config = dict(
    model='image denoising autoencoder',
    dataset='dead-leaves pictures: piles of overlapping shapes',
    train_examples=145000,
    image_size=48,
    crop_scale_min=1,
    horizontal_flip=True,
    bottleneck='denoising',
    downsampling_factor=4,
    encoder_arch='pvt',
    encoder_norm='rmsnorm',
    encoder_norm_position='pre',
    encoder_activation='relu',
    encoder_mlp_ratio=4,
    encoder_head_dim=64,
    encoder_fused_qkv=False,
    encoder_qk_norm=False,
    encoder_parallel_block=True,
    encoder_dropout=0.05,
    encoder_inner_norm=False,
    encoder_drop_path=0.1,
    encoder_patch_size=[2, 2],
    encoder_depths=[6, 6],
    encoder_widths=[64, 128],
    loss='l1',
    latent_channels=8,
    decoder_norm='batchnorm',
    decoder_activation='elu',
    decoder_widths=[32, 32, 64],
    decoder_blocks_per_level=2,
    decoder_block='basic',
    decoder_attention=False,
    decoder_upsampling='pixel_shuffle',
    init='xavier_uniform',
    residual_init='zero_last',
    optimizer='adamw',
    lr=0.0028,
    beta1=0.9,
    beta2=0.99,
    eps=1e-10,
    grad_clip=5.0,
    steps=22600,
    batch_size=128,
    epochs=20.0,
    lr_schedule='step',
    warmup_steps=670,
    weight_decay=0.03,
)
Rows from block 4 of the encoder, named by matrix and row number. Rows with one number belong to one neuron. Each number is 500 + 25 x the weight over its row's rms, rounded and kept within 0 to 999. All counts start at 0. Numbers have three digits each. After the name is the row's rms in percent of the matrix's.
# fc1: MLP up (encoder.blocks.4.mlp.fc1.weight, 256x64), inputs 0-63
# fc2: MLP down (encoder.blocks.4.mlp.fc2.weight, 64x256, transposed), outputs 0-63
fc1.66 105:539480500518492507528523465502484455515543519541533521484509488479520487498500534522479448464525488508477524536480506505528528484537507526487462488505488498555522470491496468474518506485444503
fc1.67 116:492568556481485505501494505529555491491522546505490505480466496494530506529449548533507512507497499475490500477502507484473478478477497456511536561466520502498501479506466503513500499486525502
fc1.68 108:490489509484465516521523502508490506519503459489478496496486468520417504521490496549503499453466509461466502508481506490511491516490543535499530533453507477477526516520518484512505570505507495
fc1.69 101:490477492526498472474496488482506510529529481469474445474494518519514514436534561483477493489507466491528517475481468497520539503490509491448463479545537486480479522484468481502506511502492482
fc1.70 134:512473502468535528488506488503458479469500477437558482512518517489518513518499452450503506529498472530509499516527494492488536506462493476500497444528452490479460526521491483501505502491482482
fc1.71 092:568516465497515498490540439474469491493525507506508479483492514505472464488488535489484403498556538499482506493494502500476530508503485501482512497503504494465535501491512525498511484518495502
fc1.72 123:526485497469522532513491493499468499490494450508535478482549486462509504513500475516505487488506528499508499511456521494528499460483515450502486502576445496447503532524487498486496524506459513
fc1.73 018:525476496528526519515498540475523455463496462469479491552480488470486483542503521514515539529458496473473522457530529495476530466483472530526507485510487487512511516497538469472513485521499503
fc1.74 104:506460494479525552460511488511481538492484502436530507498476487459491472487462505513502491541544463464464515498509476505449500471475505498481485503539495513490455525479476507509496511514480474
fc1.75 101:534532523458523506458493421505491507517516489532491506493498527505549486523502494491548433511480506496496501518486506490483514518510502495496474474523493506484543468503505531495460515556476485
fc1.76 116:543491484500482486515546486515469435458558499474491479510495480506501524470512534529448494478508502518476498477501506466532541478521515493484524485521489515521504478498474513493559513529487529
fc1.77 139:497465456523523529504506514545468483517505511476479500517564485523482509502498528559499498513489521486514496487499544498494525531516450522498424476474505503519473496499526474499496465499521476
fc1.78 111:508521520494527486515470517526477438532482487449521510531508474524461516525530507538514490489520495513506494514512488492539546479491535535514531471496509496522480452506447507496490531509539531
fc1.79 109:476478500527526530474498458451491538479477458537498515485531505470494477489527466527512498525496521498518500527501494507479471458464469466487495501543478494466531527470531495502472470529517540
fc1.80 098:528474516501503427502514512504540502507458501494472495457502451522439489495495496519485490522470502550500500459507506499469495512505462506477534499476488518521541462479508473480515524525530516
fc1.81 095:506465510524502485504513486503496500496494490494487486511481502511468542496501462453487511490491462440507498477498553507462526535477494525535483488539516495512552463472552516518545477454504500
fc1.82 107:477531491514495494457488514494516542507502537527459499489455496536521519466488479517494539504451500500524506498487489507437467522506480499538492516445536509477507519502560516516486475478482512
fc1.83 017:462520505485505514497533485473480537515488519533507495488480508441523447503475524469540488528534500539484537500526512512473466530467525523497520526484535479496492513500542468500535522471499466
fc1.84 110:509542526551463512512469517478507483540492489492519471502502467512488520525524534514511497527490509551475507469477490498484460465475517515512536504476553493491474509515451525489483500500552538
fc1.85 120:502499484515562477503503500462484496524503503527542494512548462481492512483499518484494489528486486517581505522446503500472465485543465489504477462507486500515478512489487499495501452515457511
fc1.86 100:464529482448438499456499553541523490486476530482536527497498480550493493493476497481484521503498535481521508514539501516455500516500469492494515501530507518470524523516495536510495466520506471
fc1.87 103:536499527543537533543463447466507499497523463508490496479523488487484513525501515506533470521494485510536514498447525478510500463483490488537524455492504518537469491503493474521487511449510525
fc1.88 108:534505511491524507525492479468482492538519524522498513523512495469516494511526532550523490503502508499472511477499514485552512454474497497515526474463527511531480509523476448484484546516551559
fc1.89 119:512511501541490498527493486499501516477504521564501504481528520482516490513496533514518498535491542488508503475508530496471467529552531477500433543539494498469504528494500518512486461490444477
fc1.91 103:481523489493468503513517513515508515545492507452513490516512485517515472497521504517521497553506509498512532518530518500507481483475547493479532521483502505457453547478420533493464486526528511
fc1.92 100:523515483531511512490444491498493481511482489512515468483495517491493539558502499515527500495482509490498500516500492490503477501500522506515513497483517505503511484646500478501487506488501503
fc1.93 110:508485495530498451520500492467477481505442442537506491574481517467467515489508516518485502522510511509516496524497552500505530477529492499506487492479540487517515488489498490512538520459506550
fc1.94 084:510489513479537483437519513532520496484485515509483529486468522493478481516461544464504511491526446504535511455499534505473518532535482508496487559477500467507509529483526518483508470470489491
fc1.95 110:496536478497467474492498502525497523493525450448489467504483516513511471484490491454516485492511508476497497532487490489461507547493533513496454534485492496505557467482542559473500464495485483
fc1.96 111:525500525522505505504438441444510476460483491525506503538525511485496480435504512501458519463510482500512512484494465516494507508513477525470493515498531505512496432459514496498521510485510488
fc1.97 113:511467491469538518487497479487493514514474458416534514452511495525529504495466479509495491504459477552524482502496515494508526473482479523506519532525472515491506515492493439514504535521500517
fc1.98 109:508543476545469524459488494472550525472538480492538483532495527525525484518488477500506474489475482441523509520531553504516496496483531474487471492477476503514511496515483462490511492488454491
fc1.99 123:502537488500523488494504505509555512490547541539457517542492549523518473490518532479507492535513505547476500478558513500490491496541515543492483499472523492539506490488497525477487458502495495
fc1.100 099:525482533510522475563477545532487496520492476465484494478500437477503495519524532500490472519499541541499502502476471491461492466488455516484519500524480501504528492514497543486492527530539508
fc1.101 102:483527509483476505466513492469505518436492516508470520548500528534501519490470461508479525525498476487505500496480469502464527509505549503541468507484538488521548511476511493527533491482506441
fc1.102 087:508521500541527521552461473482504512462506476555495506503537509472510492518471486529543498526535520495484534511493474510505460464460471490490531495497499495495522491490564467494474480482513531
fc1.103 109:516500487464459531479504515559519507478502547492525489497518525490489496497508539450504499544538475447471501448543537522453518511490492499507491491521483502491521451473499486495504482488487507
fc1.104 113:501484458547508502511510502507439491489479476517502498521524497510518513495541515497502496473493502539558496537477532496485499501516472478499424439526523495464496506498481487509493462499545490
fc1.105 120:522510482505542525510485467497502458491494474488492530500500460494534499538491521490509468492449512546494487508472480478531495519516550508495536562469489519498496540560506473486479515528483495
fc1.106 111:536467498484504497500481469473474396521533468468507520480495507480534527564494511479515499489513502497486493543502505490525508498498455497509503502482510497484513533559503514489501499495526514
fc1.107 106:546494511481491477516478473475488477535482506544490465504498544460454513517531505528522469440522522495464489533513506484506534473494473493509499482503470497524501463500551467492493514479479537
fc1.108 098:498537472519488531507483480447495497493524483521494509486526495494504500519524509525514500556509530485490520480529531485456454465424505485498523488473482506484523536515545502505495476492496556
fc1.109 096:461514452494473468455512547541479529521517540504528520511497476532544491464471487496476540503482529486515511500533503515492497511510522505518510515510529495457492516536482548511499470537519469
fc2.66 098:502486496519493496564495497457454503513534510496511502496546464487450487529479556507498488449479486517483528509489487499511548519538512492494511480465516510545491486495508500498501495501457446
fc2.67 098:497500545534482502435503481454523522465512475555520499494526453512516509496526509495501484465493431507486485530500455499468523491516460508512494461523516502530510510489505488497502524513534483
fc2.68 106:498472504485484481502500498509483502547490502473447494477472494535462496505477518522503501450512495456507499514501516505510502514474490578485554561442540505506493519505494484503498543497504509
fc2.69 101:497526506536552488519489505535523504497463494496480472481491576533471482504499517525515505484445483478460527498471459506483486505505505515493523462461507489471477528483536518504497497477494551
fc2.70 138:501491450505539565415506510470496492485501526481530501505510498516512493496507490423502503494505472524495507498495539501486533522490542481505490499470478491495466498503478465500500485498455525
fc2.71 128:523465513526497470535504487484533479466550452512533501527517451462497503508499506501494485448504468496477508527484489499512551471528534497496462519529437509518514483508523477490505475496511487
fc2.72 134:500463467512520514491505503478446507510500468479548514411530472459492490497509512504503500446492500503490513497468484504535483490506484452493491555500472494470516542499510482499503500506495536
fc2.73 005:519505444494516466508515472501556476537512517503547494509511500456503494512490497506517503423495482499503504488508468487484420540507514520528486519477498503470501490511472477494473513480508531
fc2.74 100:498491451494486460509504473481504512495520470472469505469508484493481511499446518549499495476496521490459472485453487498519499474495529505511494542451523494520512506492469472499497488519552572
fc2.75 105:513429474522523468465491495504490489503509473489485500517573495450514506519475535444506498466493462474504513511543506498487498482521506522500511495474472528476524493516529511491496524499547530
fc2.76 104:508536518515472550492498504493493495526480532527491496499515558517470481489471428533497499515481532515480507522436558504476439512487499532506503499497477514512465490494500496495508500496529483
fc2.77 141:503485457522469536505503506503420517468495497544494460511532463486464511503529498522500491479502462506510488506462487503505507479489478532505435451521490498474524555493498509504500479509485496
fc2.78 110:503505525485530572481505494503442510504512488450546486467483490519503499489485468530502488498524501519524501512515505504502494492490489466503533516541459520526459494496523484505498504497584472
fc2.79 113:501520485495497440513507503533513498532538509465487501511469477553498511493480534483493496482496486509455520478489464502509521565522514514498503483428540504521485473507460514499503538503481468
fc2.80 092:497525492510475539505504486527455496517539480553452498506523558506470481494532505493504497507487472530524496476508498500504432501518504516512554539462523493516535486496539510501493489500484459
fc2.81 098:501449518507514457460500505488524505539491510522486504579505518520486502500554455465502500470513493469510514525499528504467529537488480490516523496538555502527519495495507524502503462499480516
fc2.82 105:498511508534486547501515484499435509458520497454549494434486516488507511480497506506502483494495524510529490522459495500507496493471496423514528490525508512485473475501482507501493466496540465
fc2.83 009:489524495483487482471521498455468475534522479504495520518476491496496570479539486525473520455531498525495497485515496529466565481489528526498469523526513481526483500496465476534524505498464484
fc2.84 107:501503505471550561474511500452498502556500508491500524511515464508464505490478480507496483460522490495487486515553475493476516508529501474517523514556528486498489523503508453501497568506514501
fc2.85 114:501514505525513513511511491497534501449569455500458512514452471506494495495487519505502492428500492504492492507504427499540563495503518480505492490480482490493513487489520493497503548505521495
fc2.86 121:496540479492524514501505512504495502503521558505480496474480488534525530511487497508500492546508485475507474463531432499509449542497555505508461540504494505503466524500446483504498484501539506
fc2.87 098:490543486531451478447519490544518469504539487535515494513508521555484522490499510480497505525486483523509479467561501490528496534520491478546476538477541498488502513494493482499501523516475472
fc2.88 098:500455517527563558495498515485529498489484511493470468537493478470508499487491538485495506514503481558525517483538508506512486488527495454528495442509478484489444523486477506500500493499465508
fc2.89 114:502481501530486455456492498464538505499483493457505543451462540470508505497513520452497501499494471509526509521472529505519511469513458496504518462476532507533529497506498519501498429504494503
fc2.91 095:500534469480510454477501501521491512503478495468530540503463522486505536497479523531501495528516449491481506520529553500459453471518494487500503530541488499457527486508471444503500528505475518
fc2.92 125:490487494512513491433505513450525514486490494502506517551511519540519470500494453485492519480508461505515538483497499511517510517446471493479512518463513494480537490500474439511511473500524554
fc2.93 105:501462518496501525493508511460501508524479441525457514529539506434508498495504505490502505503490460520512486496466476497498570447481479511503515494474527505538530474498504500502493459503493547
fc2.94 081:498505508517500532464500494469495499493509470395555507477519472534495499501462520508499496489491509508501504503528486502463486454528475525504487464544511485502481441500508490498499463504498515
fc2.95 113:501485500504489501545510513476551505485442526503448496523465455538490488493508480536505503454502526516565509466446447498475483490502496523492524507493494491509479469495494476492501527493489509
fc2.96 110:502533454495494454483505516497510518523497504456485497529453477487449510494485494546499495507485537501518490516539530498503447463543528479481512502541475496481514511492500439501503479500499546
fc2.97 104:499508477521497481518502490506478513503522485514463540545494482549503497515494452420497499488470500531542506499499470496493542558457503508508493447460468485527494519498491514499500521503496487
fc2.98 124:500455534492507535546499501453531496484517492482536484454555468508529513502490454501497498511501505497456466502499501511518526557501514469518463472512484498481472547496481518503495466498498538
fc2.99 125:500451499498515507509506483499497507556470534508507497498473470489496496488525544506502498471505498506497495499552490501529480528505417485489544547450512499525463506497506472501495541506538534
fc2.100 099:498522484498492501460502489522461508460510486487541528500507518454512478516536506482504486558483502481444524471515480499522495552502453475505491463522541517457507491491520457502513502500462480
fc2.101 104:495515478517514438525496519479502503489500520469500499476509515521486474516528519477501509467479537487527521513515547507538470568519506507483541459459504508517508432510530483509511497501521532
fc2.102 091:503500507528510475509502507500458519509517527503428479490473454556530527503533550492499497516501492475525496484530534501504526529532562483510456508514504503493481506506444481503501532505506501
fc2.103 096:500495459497542546523524501582508499481523498514569457471520471500510502501500513485506504520520506520494486496502530499483453534474511460508515501513470486486469467492495490504497544501533524
fc2.104 099:499513512487514480468498489458485517518507480569499483495490517473491492500485444494502500448496492478490483519477462502469461451493483515504566494489474487555540511482546489496499471502507496
fc2.105 109:491513511512524526461509509466514496502534559538440535518501482538507532508494474495502498501496470489489485540497435502505501522499536551502532503465534497526448526499493494508504485491524499
fc2.106 120:491492549494508499501504519489493483476536473514473550496487511481489495502494507521500503480490476514480513494500452505510424475483428501495498557479530505486521502508481532512502490495526427
fc2.107 102:502477542440527485528493472481483511518497434514520490495449501447492523504475457528499494503510482472473472503490465498514500495467530461496478513486457497468516530496486446500496502495492508
fc2.108 099:498508495518499549498501514466472525512507521507467516521519491448430494483547487450501491470513501515531498511520482499500524534465512482502451458530546502463462506495460504500496509504518488
fc2.109 097:492511496499485466470511486544473512538527517524493517516462456538520520488465501461500509529484484521478497467522455495480455515494513439508508505507511499483513558499437468499503494516513495